{
  "model": "CTC image transcriber",
  "head_dim": 64,
  "bias": "all",
  "qk_norm": false,
  "width": 384,
  "init": "torch_default",
  "residual_init": "scaled_by_depth",
  "optimizer": "soap",
  "precondition_frequency": 20,
  "one_sided": false,
  "adamw_lr_other_params": 0.00098,
  "gradient_centralization": true,
  "batch_size": 128,
  "lr_schedule": "linear",
  "warmup_steps": 360
}
Rows from block 5 of a small CTC image transcriber, named by matrix and row number. Rows with one number belong to one neuron. Each number is 128 + 24 x the weight over its row's rms, rounded and kept within 0 to 255. All counts start at 0.
After each neuron's rows are labels from the 100 images, of 14976, where the neuron reaches its highest value: "peak on" is the class under the peak. Only what is clearly more common there than usual is listed. The data: seven-segment displays showing three digits. In brackets: how many of the 100.
# fc1: MLP up (model.blocks.5.mlp.fc1.weight, 1536x384), inputs 154-230
# fc2: MLP down (model.blocks.5.mlp.fc2.weight, 384x1536, transposed), outputs 154-230

fc1.92 [150 104 131  56 107  96 140 105 117  86 155 103 151 137 111 145 146  86 156 140 137 112 161 124 161 145 133 100 195 106 132 122 112 165 152 114 167 152 131 141 111 120 121 114 150 108 131  95 107  88 144 122 124 124  87 161 144 131 110  77 146  93 144 113 151 132 114 143 124 143 158 131 115 179 110  90 152]
fc2.92 [117 111 160 105 132 108 179 152 118 149 126 120  96  97 104  75 132 138 171 137 118  82 145 130  95 147 101 158 133 118 165 128 125  67 119 131 116 135 163 148 129 145 108 140 117 135  94 134 152 126 181 154  73  71 147 108 155 115 103 118 137 145 115 171 156 129 166  97  98 139 113 107 117  98 134 154  96]
peak on: screen (99)

fc1.140 [100 114 132 136 149 127 116 110 157 104 148 117 125 127 107 151 100 117 146 148 124 155 109  94 155 155 113 125 142 131 115 154 125 129 120 114 153 109 130 195 110 136  78 124 133 163 179 145 147 141 125 150 123 109 103 118 100 132 117 120 177 129 158 126 142 109 135 132 177 151 178 109 102 162 107  92 134]
fc2.140 [127 154 163 108 142 163 112 119 115 115 133 142 120 131 110 143 132  81 102 112 103 114 130 122 122 145 136 147 175 140 151 131  71 116  95  62  46 115 166 131 141 124 155 130 159  83 126 148  99 137 156 131 143 133 161  90 140 134 157 106 113 120 144 135 138 118 153 105 130 139 131 132 127 101 146 121 130]
peak on: surround (100)

fc1.566 [131 149 120  97 151  92 131 128 127 151 104 100 147  91 120 103 141 110 114  95 114 136 156 125  98 114 197 108 153 129 116 120  75 121 145 147 137 140 142 143 159 144 161 156 120 171 152 118 122 128  72 124 150 168 149  82 100 119  62 158 123 106 153  81 135 131  95 128 126  87 145 109 160 156 108 148 113]
fc2.566 [145 121 149 128 155 104 108 139 114 132 109 124 123 130 134 127 114 169 133 145 145 126 108  90 144 130 103 112  93 142 157 168 122 156 130 151 137 109 144 159 130 136 154  73 109 136  93  87 126 157 109 133  81 133 114 115 133 163 145 126  87  90 138 150 103 102 130 140 160 121 126 147 129 166 134 105 152]
peak on: surround (91)

fc1.504 [129  76 127 113  95 186 150 116 148 136 142 128 121 100 115 168 119 128 140 175 160 100  88 139 126 125  96 146 119 152 107 118 124 138 125  89 151 121 134 149 127 136  56  89  94 122 149 127 174 129 149 159 124 152 119 114 139  86  99 125 142 137  70  82  85 152  83 102 132 151 109 114 139 170 131 155 154]
fc2.504 [147 131 157  89 130 108 152 149 103  92  79 130 116 147  90 110  91 106 126 111 143 140 136 155 123 149 136 130 156 142 121 115 103  95 110 108 123 101 170 103 141 170 115 148 119 148  91 146 116  86 167 125  79  96 153  94 122  99 184 128 118 144 157 152 189 137 157 119 134 135 108  98 135 103 121 128 122]
peak on: surround (95)

fc1.445 [122 106 109 137 137  97 181 182 113 177 129  94 130 130 123 117 147 100 146 160 144 146 135  88 156 127 119 155 161  92 123 118 146 135 157 103 129 168 119 120 172 154 115 115 140 142 151 140 137 173 169  91 144 116 100 128 161 135 138 124 124 144  95 158  79 112 117 118 102  96 149  96 128  87 129  76 140]
fc2.445 [ 95 122  91 124 150 126 128  88  95 145  85 138  95 125 125 128 153 161 142 141 139 110 134 151 147 119 149 145 147 181 116 143 106 128  90 102 154 123 118 101 116 100 141 122 141 124 165  99 126 144 107 129 133 126 123  87 133  89  92  79 131 127 113 139 139 132 136 150 131 158 100 110 155 135 113 115  91]
peak on: screen (95)

fc1.243 [ 83 115 146 158 118 128 101 105 127 124  91  91 149 131 176 113 117 123 139 101  78  91 153 134 122 118 127  87 121 147 115 123 116 161 130 125  97 110 151 168  90 168 108 130 128 140 130 159 115 106 143 121  84 135 119 132 192 145 107 118  98 154 137 154 105 142  72 145 122 116 146 102 121 127 180 132 106]
fc2.243 [161 199 151 137 131 115 174 171  82 170 136 146 129 167 146 106 145  65 132 152 173 146 162 182 120 129 114 177 138 135 141 143 113 115 131  89 158 103 106 136 130  83 114 130 124 129  95 124  64 146 151 124 105 138 161 120 127  95 141 146 168 109 122 117 163 136 174 140 135 168 143 114 152 124 104 117 126]
peak on: surround (94)

fc1.228 [157 114 160  77 132 136 119  98 118 102 139 108 110 128 148 140 133  83 134 173 121 115 142 104 125 102 139 167 150 112 154  99 147 137  90  93 137 120 107 133  78  91 137 143 141 128  87  95 147 107 123 147 144 110 113 147 139 137 123  88 176 104 132 142  99 128 112 121 135 164 147 122 155 125 129 137  86]
fc2.228 [ 84 120 145 147 128 122 151 166 100 125  96 109 109 104 120 131  78 131 162 149 142 140 116 156 115 148 131 111 110 150 145 157 112 109 156 115 131 140 124 103 117 133 157 171 121  97 151 162 129 103 176 111 123  99 143 100 133  88 124 104 125  97 115 121 183 138 189 110 136 165 113  88 145 153 130 118 132]
peak on: screen (97)

fc1.379 [150 152 112 142 123 116 131 115 134 121 111 116 123 141 138 156 114  91 155 127  84 144 162 101 156 189 106 142 110 130 134 125 110 116  89  66 107 132 107 126 136 171  96 144 141 153 180 152 130 112 135 146 153 135 104 125 148 154  74 142 115 159 159  94 180 133 123 154 180 136 132 109 125 154 172 129 155]
fc2.379 [105 144 144  74 119 149 143 119  87 141 180 185 174 170 114 127 119  93 135 115 107 135  84 144 116 121 123 160 128 161 140 141  92 137 101 115  96  93 145 118 126 137 121  99 150 107  98 128 113 169 157 157 148 126 140 124 174  67 175 116 118 150  84 183 149 136 161 145  87 175  97 118 125 129 140 111 103]
peak on: surround (99)

fc1.530 [130  53 123 123 123 129 139 108 136 113 139 122 123 126  74 113 125 136 149 138 150  93 147 145 122 119 138 128  95 137 125 148  79 118  90 132 114 124 124 103 133 160 104 133 103 103  80 155 142 132 142  97 133 128  78 111 113 141 132 132 104 116  82 103 126 157 100 117  87 103 158 120  97 122 102 120 108]
fc2.530 [134 121 136 125 145  98 108 179 132 109 125 167 118 123 123 141 121 121 128 145 152 120 113 129 129 157 134  78 129 137 119  96 143 126 155 147 180 125 147  88  95 147 151 135 166 114  85  91 179  99  98 103 102 128 136 150 122 121 146  76 166 155 117 108  98 102 147 144 130 157  94  93 126 105 134 160 118]
peak on: surround (99)

fc1.493 [105 113 123  81 118 114 133 129 124  86  93 120 113  69 109 130 143 205 155 104  68 104 117 126 115 146 115 156 116 109 154  96 132 133 132  92 114 146 189  93 115 112 162 102 131 120  94 132 106 146  88 131 129 106 144 101 147 113 112 129 111 119  66 131 142 132 130 148 121 164 116 161 135 137 120 123 114]
fc2.493 [147  97 104 192 134 133 139 127 151 121 147 151  99 119 148 129 143 100 102 145 153  84 122 117 137 100 152 125 156 108  65 116 154 170 128 149  81 134  88 129 137 126 141 132 124 114 127 131 190 148 117 102 128 122 102 125  83 151 170 132 134 104 129 112 123 187 138 131 123 125 155 117 147 125  87 158 118]
peak on: screen (100)

fc1.443 [ 76 110 113 125 126 151 118  77 120 135 109 109 107 144 133 151 132 162 127 127  87 185 126 159 152 134 155 118 181 115 135 121 135 143 116  79  97 121 166  68 144 143 166 114 133 143 172 133 145 116  91  63 107 108 130 149 141 116 126 121 113 169 121 122 114 138 138 118 125 190 141 113 124  87 137  87 126]
fc2.443 [111 134  94 142 131  88 109 107 109 147 130 119 137 121 141 127 155 176 149 134 108 156 127 126 159 111 121 106 116 130 104 146 158 119 143 155 192 176  92 116 135 106 118 116 153 131 134 151 146 133 139 103 166 140 114 146 119 110 120 128 110 125  93 146 100 126  83 110 139 108 134  91 151 152 140 125 110]
peak on: screen (98)

fc1.232 [121 106 109 111 127 134 125 159 138  89  86 107 159 122 110 112 114 141 135 121 123 153  96 123 121 100 157 154 165 136 155  98 161  87 112 144 167  74 138 113 153  85 117 148 120 146 171 136 133 166 175 124 147 132 111 125 103  76 141 119  96 152 140 124  92 105 126 151 116 117 152 110 146 125 114 110 143]
fc2.232 [134 141 161 142 164 142 130 134 154 113 145 101  96 139  84  91 128  85 126 105 109 147 129 108 107 179 118 122 144 135 137 142 126 164  83 161 130 121 128 166 134 147 102 121 141 118 128 123 130 153 154 125 101 126 168 135 115 149 110  99 160 139 146 105 137 133 179 108 128 149 132 102 160 129 102 143 122]
peak on: screen (82)

fc1.166 [157  87  84 123 107 133 137 128 119 133 116 135 160 154 149 125 194  75 162 141 123 104 102 162  84 109 110 135 110 151 148 144 139  88 148 127 120 153 101 125 158 108 144 174 140 135 135 174 117 118 158 124 121 117 119 140  94 208 101 130  82 128 105 110 138 134  86 109  77 134 114 186 124 137 134 120 134]
fc2.166 [124 125 120 121 126 118 154 150 158 132 124 100 121  87 123 120  71 114 151 131  90 183 147 109 146 151 125 131 177 118 112 119 150 126 127 133 114 118 162 106 122 109 180 138 140 157 131 153 142  97 141 139 134 136 132 127 153 170 185 159  97 123  96 102 133 120 147 115 129 164 110 133 113 124 124 175 153]
peak on: screen (91)

fc1.85 [163 106 117 105 137 134 138 143 155  83  85  85 137 147 110 141 107 104 115 130 128 144 107 123 132 112 118 159 115 123 137 113 102  83 129 121 115 140 174 142 139 119 108 107 119 129 155 130 160 159 148 153 145 130 181 126  80 119 139 131 123  97 145 127 135  86 131 140  94 155 155 117 131 153 113 151 153]
fc2.85 [171 110 158 138 148 163  63 129 120 135 159 109 120  99 100  66  92 111 108 134 109 128 118 146 116 170 102  65 116 130 118 155 120 142  88 118 114 129 108 140 114 116 142 151 138 107 140  88 148 127 149 158 104 146 113 162 126 145 113 113 145 102 122 126 107 120 164 111 155 138 146  89 138  78 130 148 116]
peak on: screen (99)

fc1.721 [125 130 119 168 124 100 139 130 113 182 141 143  93 149 123 103 143  99 185 164  91 121 113  97 141 130 121 147 154 122 118  89 133 171 125  74 138 151 128 129 179 125 136 143 136 108 155 131 148 145 154 111 114 136 113 102 121 120 168 112 136 116 104 171  86 110 120 102 121 140  97 144 153 164 152  84 136]
fc2.721 [ 73 119 142 102 130 116 109 142 139 127 121  80 117 104 118 148 117 143 130 146 180 117 114 156 137 125 144 100 113 186 122 155  86 103 123  86 155 114 148 107 119  83 137 130 137 128 133 158 161  89 132 129 133 106 124  99 118  84  76 153 116 116  82 168 143 102 143 166 162 157 125  79 122 110 131 136  95]
peak on: screen (88)

fc1.699 [129  94  91 148  99 154 161 131  90 142 135  95 118 117  87 133 124 167 136 126 137  86 113  74 119 200 109 149 112 151 139 140 121 154 129 126 153 103 102 107 147 137 117 114 116 131 143 134 143 131 112  95 133 156  93 139 121  97 154 130 110 133 135  86 127 130  79 118 107 136 189 118 134 139 121 139 146]
fc2.699 [ 94 125 152 132 151  97 114 216 154  92 102 149 139 132 116 124 119  61 142 125 118 140 127 158 113 148 170 137 180 132 141 113 108 107 110 145 122 103 156 108 104 164 161 170 139 121 120 104 139 134 163 128 101  82 154 103 146 105 140 101 129 146 142 142 165 124 162 144  94 150 100 126 122 114 121 127  97]
peak on: surround (98)

fc1.676 [128 133 131 137 138  94 125 129 106  93 134 129 143 133  97 145 111  93 127  86 109 109 105 136 134 105 107 116 122 168 120 144 112 145 105 117  94 134 127 107 113 141 143 110 172 117 146 132 105 120 122 134  70 126 131 148 135 124 132 115 104 120 130 101 168 129 138 118 187 129 102 149 151 131 155 133 125]
fc2.676 [ 83 135 120 157 119 130 127  73 132 169 163 126 131 145 144 164 152 156 127 128 156 166 175 123 131 139 118 168  72 137 141  94 113 110 128 138 153 160 106 118 155  98  92  95  98 145 147 170 102 123 130 114 172 177 125 119 105 154  46 138 156 149 169 132 111 128 110 145  98 111 150 103 131 121 109 122 171]
peak on: screen (95)

fc1.762 [151  86 161 151 102 151 155 121 108 110 135 126 132 135  85 101 133 137 172 157 121  90 130 129  76 129 132 124  63 153 132 108  83 112 115 117 159 131 161 101 112 163  99 122 115 101  99 204 111 100 114  84 126 143 116 141 100 133 144 141 106 143  84 106 105  91 107 107 127 128 156 136 123 156  98 129 148]
fc2.762 [110 119 142  99 142 104 129 216 157 105 101 143 119 125 122 153 101 122 127 118 168 125  93 132 138 161 152  91 157 135 131 116  90 129 156 130 118 109 154 100  97 185 148 142 119 122 116  71 197  91 133 121 100 116 131 103 145 102 125  92 136 153 123 114 138 131 129 145 116 148  81 101 145  94 159 131 114]
peak on: surround (96)

fc1.711 [144 138 161 134 126 144 129 121 102 147 118 136  88 137 107 134 107 142 191 120 147 124 132 123 156 117 131 105 120 149 117 164 120 105 126  84 130 159 152 129 127 103 120  87 131 123 132 138 107  69 108 138 105 123 149 156 145 120  99 111 170 176 150  92 117 110 122  93 124 145 114 126 181 106 136  64 151]
fc2.711 [119 115 119 113 170 138 131 127 126 127 104 134 128 142 170 140 137 106 158 129 138 161 143 120 146 112 120  80 134 147 132 122  94  85 144 104 138 132 128 113 123 153  84 130 161 130 115 118 166 124 144 124 123 152 130 140 146  94 122 110 104 110 135 164 110 166 114 141 100  74 121 127 154 127 136 148 119]
peak on: screen (99)

fc1.499 [147 139 105  99 142 110 129 128 131 192 121  92 133 112 126  79 138 106  82  85 147 149 170 143 131 107 183 121 142 107 105 146  83 133 170 161 130 140 115 126 176 136 135 166 126 167  96  82 138  87  99 131 140 146 144  94 127 102  98 115 102  92 150  85 126 132 142 138 137 101 124 134 132 113 129 145 120]
fc2.499 [146 140 150 139 150 126 109 133 110 156 137 158 106 138 124 122 134 185 102 173 158 134 132  84 121 126  89 103 103 138 119 129 125 143 132 125 118 120 132 162 133 146 141 129  98 114  91  93 145 147  82 151 108 142  88 122 130 175 131 132 100  99 145 131  76 108 115 133 151 136 138 143 147 141 139 110 127]
peak on: surround (97)

fc1.496 [117  94 136 126 135 133 141 134  72 123 129  94 110 127 146 110 152 118 175 137  99 124 108 110 152 121 136 137 132 139 123 129 109 131 156 113 128 159 149 149 138 115 129 109 128 155 146 131 180 117 104  69 104 110 120 143 163 108 148 118  83 149 165 108 111 101 121 156 115 180 175 119 112  89 136 121 136]
fc2.496 [ 93 152 107 149 121 143 127 136 127 162 146 102  93 108 101 125 145 152 149 122 127 153 150 144 160  98 144  87 121 145 100 133 169 136 117 145 151 132 159  76  86 124  82 116 139 132 138 147 162 115 140 112 173 135 126 130 140  95 117 116 154 117 126 168 119 126 130  99 136 152 153 113 141 149 101 103 127]
peak on: screen (89)

fc1.279 [121 120 117 147 139 127 119 101 115 139 173 157 125 144 116 144 132  84 151 186 125 152 150 144 119  74 153 151 162 125 139 109 159 142 107 111 137 137 139  90 153 126 133 114 162 163 166 126 173 143 109 162 151  95 133 125 110 153 150 135 154 111 158 163  89 122  98 144 117  92 144 139 128 176 122 110 139]
fc2.279 [ 79 122 161 121 151  93 130 179 120 137  76 121 132 100 135  89 105 117 145  98 118  92 113 148 119 156 154 136 162 173 127 136 124 105 108 145 122 104 140  82 124 133 127 160 129  96  97 120 140 133 180 109  93  98 158  81 160  86 128 111 112 150 129 138 175 101 171 121 119 163 117 117 137 100 124 161 110]
peak on: screen (66)

fc1.301 [123 108 138 151 161 150  66  95 110 168 144 180 141 140 108 138 145 149 106 129 161 132 144 135 182 113 173 122 146  86 132 107 117 165 133 188 138 103 132 143 112 104 144 131 124 148 153 106 154 158 100 149 112 110 100 123 118  84 113 164 148 153 100 113 151 130 102 122 120  91 137 164 112 113 161 164 146]
fc2.301 [133 146  72 122 131 100  85 123 118 148 142  75 114 148 108 132  82 143 155  96 146 134 156 146 132 117 133 123  98 106 131 130 113 163 136 121 139 103 116  95 109 122 121 116 107 127 150 150  97 107 115 122 118 163 117 111 131 101 131 166 121 127 155 138 124 117 112 138 143 109 142 123 124 114 104 100 183]
peak on: screen (88)

fc1.365 [149 144 142 132 121 156 124 141 130 164  89 109 134  96 142  79 144 114 167 102 138 131 172 106 151 114 156 102 163 132 105  96  99 112 134 159 152 163 100 156 133 123 117 135 128 125  95 108 132 138  77 106 150 119 140 111 117 143  90 127 125  87 149  93 121 122 111 106 130 123 142  93 163 146  94 144 135]
fc2.365 [131 128 132 117 146 141 116 152 114 136 100 149 117 126 105 130  88 112 120 129 143 121  95 124 127 131 149 123 147 138 159 168 116 156 119 144 134  95 148 107 120 169 137 105 102 134  94  92 124 132 112 137  81 112 128 137 155 147 147 133  82 137 116 159 133 140 150 126 137 113 126 172 154 140 138 115 143]
peak on: surround (90)

fc1.750 [122 156 106 151 165 149 130  99 147 134 119 156 101 132 121 109 111  95 100 115 130 112 127 108 113 139 105  92  93 121 115 116 127  90 112 125 129 101 140  99 159 125  87 127 113 163 132 132 104 109 107 147 111 129 159 137 136 101 108 125 151 117 112 110 121 119  99 141 144 170 123 157 170 165 143 117 136]
fc2.750 [130 142 155  97 121 160 121 172  94  67  98 109 196 138 123  98  93  86 128 171 100 154 130 142 139 102 126 147 118 173 134 122 121 125 148 155 114  71 146 140 102 135 113 107 128 128 137 139 104 138 122 105  89 101 132 107 178  86 127 111 166 118 134 168 146 162 167 126 118 168 133 122 122 103 126 123  94]
peak on: surround (94)

fc1.290 [124 173 142 101 102 110 112 101 151 131  95 115 154 150 157 146 168 115 113  97 121 162 146 135 146 120 109 149 148 127 157 144 126 131 110 125 145 118 158 193 161 126 136 101 134 117  93 136 103 149 123  89 119 138  99 171 127 110 123 111  92 132 140 123 128 135  98 132 129  90 117  81  78 155 138 126 166]
fc2.290 [121 136 149  97 126 118 163 159 124 129 108  92 129 121  84 117 110  86 125  98 142  84 121 156 138 138 169 126 138 157 128 137 132 106 129 158 138 109 164 107 128 172 113 140 152 113 136 111 130 104 170 151  93  89 155  54 121 106 125 113 118 157 150 169 137 166 165 155  99 157 131 115 107 130 100 141 108]
peak on: screen (73)

fc1.488 [142  80 131  93 118 182 163 100 147 131 162 142 126 156  90 122 121 130 171 178 136 142 116 119 124 135  83 112  68 114 116 152 100 112 103 145 145 156 121 115  89 165 111 102 100 135 111 137 122 140 144 104 112 107  86 127 102 124 161 136  85  96  90  99 118 135 108 120 117 129 153  88 150 121 150 156 121]
fc2.488 [122 146 127 140 154 111 139 159 147 104 112 156 121 133  91  87 117 123 124 144 167 120 120 134 100 153 119 109 128 125 117 112 110 113 125 120 155 118 151  91 100 142 150 153 160 128  96 114 193 125 139  75 104 121 150 110 109  96 157  97 195 161 118 121 132 111 119 135 131 144  97 103 123  79 135 135 107]
peak on: surround (100)

fc1.64 [160  82 134 146  86 158 134 101 112  98 162 140 109 135 103 139 123 100 151 179 108 100 145 122 105 153 117 154  73 152 151 123 154 145  82 110 153 128 152 108 113 154  78 121 105  93 102 163 168 111 161  77 150 128 117 120 133 129 156 139  95 146  76  80  98 122  83 109  97 152 164 142 130 171 138 123 139]
fc2.64 [ 92 112 168 130 148  99 146 189 143 124 121 148 141 125 108 104 132 102 126 130 140 123 110 146 123 134 169  95 173 154 123 125 112 111 117 150 134 105 131 118 127 185 161 152 146 131 119 104 168 114 138  99  96  93 133 102 132 101 134 106 138 154 137 140 126 140 143 126 105 141  90  79 137  86 147 117  98]
peak on: surround (97)

fc1.378 [148 117 141 136 127 103 159 148 136 104 123 171 109 114 119 145 104 147 120 166 131 108 151 121  86 120  77 141  82 128 169 119 139 115 127 128 153 138  61 174 158 134  94  98  75 155 168 134 115 113 106 149 104 146 136 115 113 110 109 133 160 174 129  94 118 139 121 135 121 113 174 128 167 139 109 142  88]
fc2.378 [122 106 116  96 145 126 144 136 131  98  94 124 115 160 129 125 133  97 149 136 108 160 127 167 154  81 164 134 163 146 105 133  96  82 114 107 154  89 168 151 109 169 123 147 150  98 116 129  98 122 138 113  82 146 143  72 160 126 124 135 136 115 151 198 148 122 154 140  93 126  92 127 117 121 126 148 101]
peak on: surround (99)

fc1.560 [100 107 108 141 112 103 151 136 162 102 126  82  94 122 137 166  89 146 130  89 112 111  80 154 105 138 126 183 136 110  84 120 144 166  89  93  79 147 164 125 109 139 149 108 138 105  74 160 133  95 122 116 156 110 155 126 131  66  87 112  99  86  88 114 118 113 176 128 115 164 132 190 127 125 103 148 113]
fc2.560 [178 108 137 151 145 103 124 120 155  90 139 135 131 118 123 137 146 124  87 139 126  99 118 119 133 114 147 122 129 147  83  80 176 169 169 145 122 130 107 113 135 136 148 135 112 120 117 104 142 158 119 112 132 131 137 124  86 156 134 135 129 120  87  93 154 150 138 155 140 130 158 119  98 126 115 149  86]
peak on: screen (90)

fc1.273 [138 105 105 152 123 133 141 113 120 135 163 118 108 142  91 116 127 101 136 150 130  97 129 106 120 149 112 107 104 154 119 172 112 138 121 133 143 126 132  98 130 159  86 100 103 117  82 151 165 110 117 105 133 153  74 118 109 123 184 127  83  99 107 104 135 101 126 123 121  96 164 129 145 121 123 128  91]
fc2.273 [151  94 126 140 155 106 116 170 131 113 142 175  96 136 106 123 136  90 138 156 158 157 119 141 115 138 127  69 135 141  99  84 121 101 116 162 162 121 123  91 100 139 148 162 167 136  84 113 189 123 114  93 110 120 130 140 116 125 173  97 180 157 119 102 117 103 112 158 118 140  81 123 122 131 117 166 100]
peak on: surround (100)

fc1.437 [123 125 155 107  85 145 131  79  60 126  95 121  59 120  63 139 141 151 126 147  68 156 121 154 170  90 170 137 121 146 140 107  89 130 140  93 122  97 163  89 125 113 138 116 113 136 143  91 121 110 106 121 131 130 142 110 145 182 181 102 140 141 111 159 132 137 152 171  93 179 155 109 143 106 119 135 100]
fc2.437 [140 125 119 147  94 100 114 117 115 174 151 134 113 107 151 117 111 130 133 115 140  97 114 179 141 102 121 148 134 133  93 160 124 141 139 120 132 142 129  94 106 165 108  69 146  79 121 143 151 108 141  95 149  92 119 147 141 131  99 110 159 130 137 122 144 114 133 120 174 134 172 122 100 133 107 123 161]
peak on: screen (96)

fc1.333 [115 120 116 122 103 119  99 190 134 129 111 150 129 176 130 124 137 120  94  98 114 115 137 145 130 141 159 112 148 134 130 152 148 154 108 131 114 124 167 126  57 161 117 148 141 125  74  82 119 139 166 111 146 110 116 107 142 108 113 149 124 133 122 153 140 101 157  83 118 168 135 141 173 155 132 151 149]
fc2.333 [155 128 134 130 180 133 114 135 116 112 102 120 158 119 132 131 134 121 147 152 145 175 131 130 121 108 129 116 142 175  90 111 173 125 100 203 107 158 114 135 176  79 128 108 140 164 154 129  59 153 156 145 106 133 117 157 137 157 148  90 128 135  83 132 160 129 137 162 125 103 148 112 117 124 129 140  94]
peak on: surround (92)

fc1.562 [120 152 148 153 131 168 127 130 118 104 114 134 106 130 162 146  86 107 171 120  93 155 128 137 157  85  77 138 114 121 131 188 146 135  97  62 117 119 124 125 164 107 113 148 145 134 174 157 101 143 141 143 126 135 124 157 147 152 121 109 148 151 129 160 135 136 136 153 191 162 119 103 150 131 111  87 140]
fc2.562 [114 132 125 154  85 174 108 112 116 132 173 149 123 161 133 182 155 189  97 130 139 121 121 117 136 119 109 161 109  99 117 126 115 121 144  78 134 148 129 131 120 103  98  77 119 124 145 129 105 119 107 124 154 157 126 138 133 104 118 145 144 107 118 155 122 111 133 123 135 137 107 143 126 138 136 114 139]
peak on: surround (100)

fc1.147 [118 153 151 155 127 145 129 136 117 101 103 143  85 130 133 130  89 122 174 102 100 130 137 154 152 122  98 116 122 124  98 170 130 109 126  96 102 116  76 135 142 124 130 156 119 134 158 111 101 134 135 140 135 106 135 146 126 171 138 108 127 160 160 143 124 127 160 161 205 165 107  80 133 146 129  74 115]
fc2.147 [104 139 127 147 108 153  72  98 133 135 175 114 138 145 172 183 148 179  83 108 122 141 136 103 136 113 101 154 120  94 113 134 135 149 142  89 137 185 123 146 111  52 131 103 118 133 180 136  80 139 120 128 135 148 130 128 117 126 100 131 164  87 124 128 125 129 119 126 134 127 129 139 110 136 152 130 154]
peak on: surround (90)

fc1.597 [144 133 149 144 149 139 162 129 156 143 214 114 159 104 193 135 149 141 149 147 135 123 136 165 155 119 135 169 125 164 121 125  83 109  94 101 144 129 130 166 139 166  88  98 155 148 112 118 158 154  86 143 132 128  77 171  90 149 128  94 143 128  98 109  93 123 159 151 112 133 120 101 109 174 140 136 158]
fc2.597 [127 133 172  95 129  97 133 152 134 126  73 124 136 142  94  99  99  79 145 129 108 124 123 140 115 138 141 157 170 138 137 129 122 117 117 112 111  89 145 118 119 162 143 155 128 105 120 100 127 132 159 120  93  77 165 104 163  90 149 103 112 151 142 147 176 152 147 120  89 157 137 144 133 107 119 129 126]
peak on: screen (100)

fc1.665 [106 135 153 152 135 141 123 152 152 137 165 130 144 132 130  86 110 107 133 106  87 117 136 128 105 137 125 128 177 104 123 103 142 136 151 131 166 129 108  95 126 151 145 154 120 125 184 158 145 127 136 168 109 122 104 143 133 125 138 168 142 138 102  99 135 110 138 146 133 151 145 117 159 177 121 135 165]
fc2.665 [141 120 153 133 145 139 115 148 135 136 125 118 112 128  94 127 124 100 130  98  99 110 143 129 113 125 182 115 128 147 148 149  65  93 102 116 116 113 179 152 102 120 111 147 164  93 114 123 108 133 145 121 122  95 149  79 139 100 126  91 108 140 145 153 142 129 147 142 147 157 132 151 106 110 162 114  86]
peak on: surround (98)

fc1.213 [136 161 126 144 120 120 103 133 105 144 124 118  83 137 150  97 122 130 138  95 109 131 109 161 144 144 111 120 116 129  75  95 116 111 142  85  94 101  70 163 127 103 162  94 144 116 173 126  91 129 120 117 164 147 149 132  95 152 164 154 126 162 157 118 137 124 156 141 202 125 109  91 145 141 132  83 100]
fc2.213 [ 95 138 118 150 128 149  97 100 126 144 174 117 136 137 175 185 131 191  78 107 144 144 156 108 141 119  93 158 108  97 109 137 119 168 127  81 153 178 121 150 132 109 136 115 125 180 167 140 117 140 117 127 153 116 142 137 102 141  82 139 140 109 137 124 106 142 125 117 142 122 172 104 139 124 135 141 162]
peak on: surround (97)

fc1.307 [128 138 141 159 114  95 110 136 114  94 104 159 146 150 134 114  99  86 178 129 128 134 171 148 151 150 159 142 167 118 106  97 131 117 124 111 138 110  84  86 130  93 115  98 127 147 174 123 117 140 154 107 160 115 136 121 106 149 131  79 122 162  96  96 104 142 126 157 155 110 132 138 171 138 142 117 122]
fc2.307 [114 117 148 106 148 110 123 140 141 129 122  91 149 102 113  99 107 105 140 108 108 121 121 139 128 112 165 137 156 141 131 139 127  96  94 106 120 137 190 118 132 181 126 159 141 132 132  98 146 143 156 150 108  86 151 124 157 104 163 112 132 138 109 132 162 133 161 112 103 154 109 142 128 105 122 132 116]
peak on: surround (93)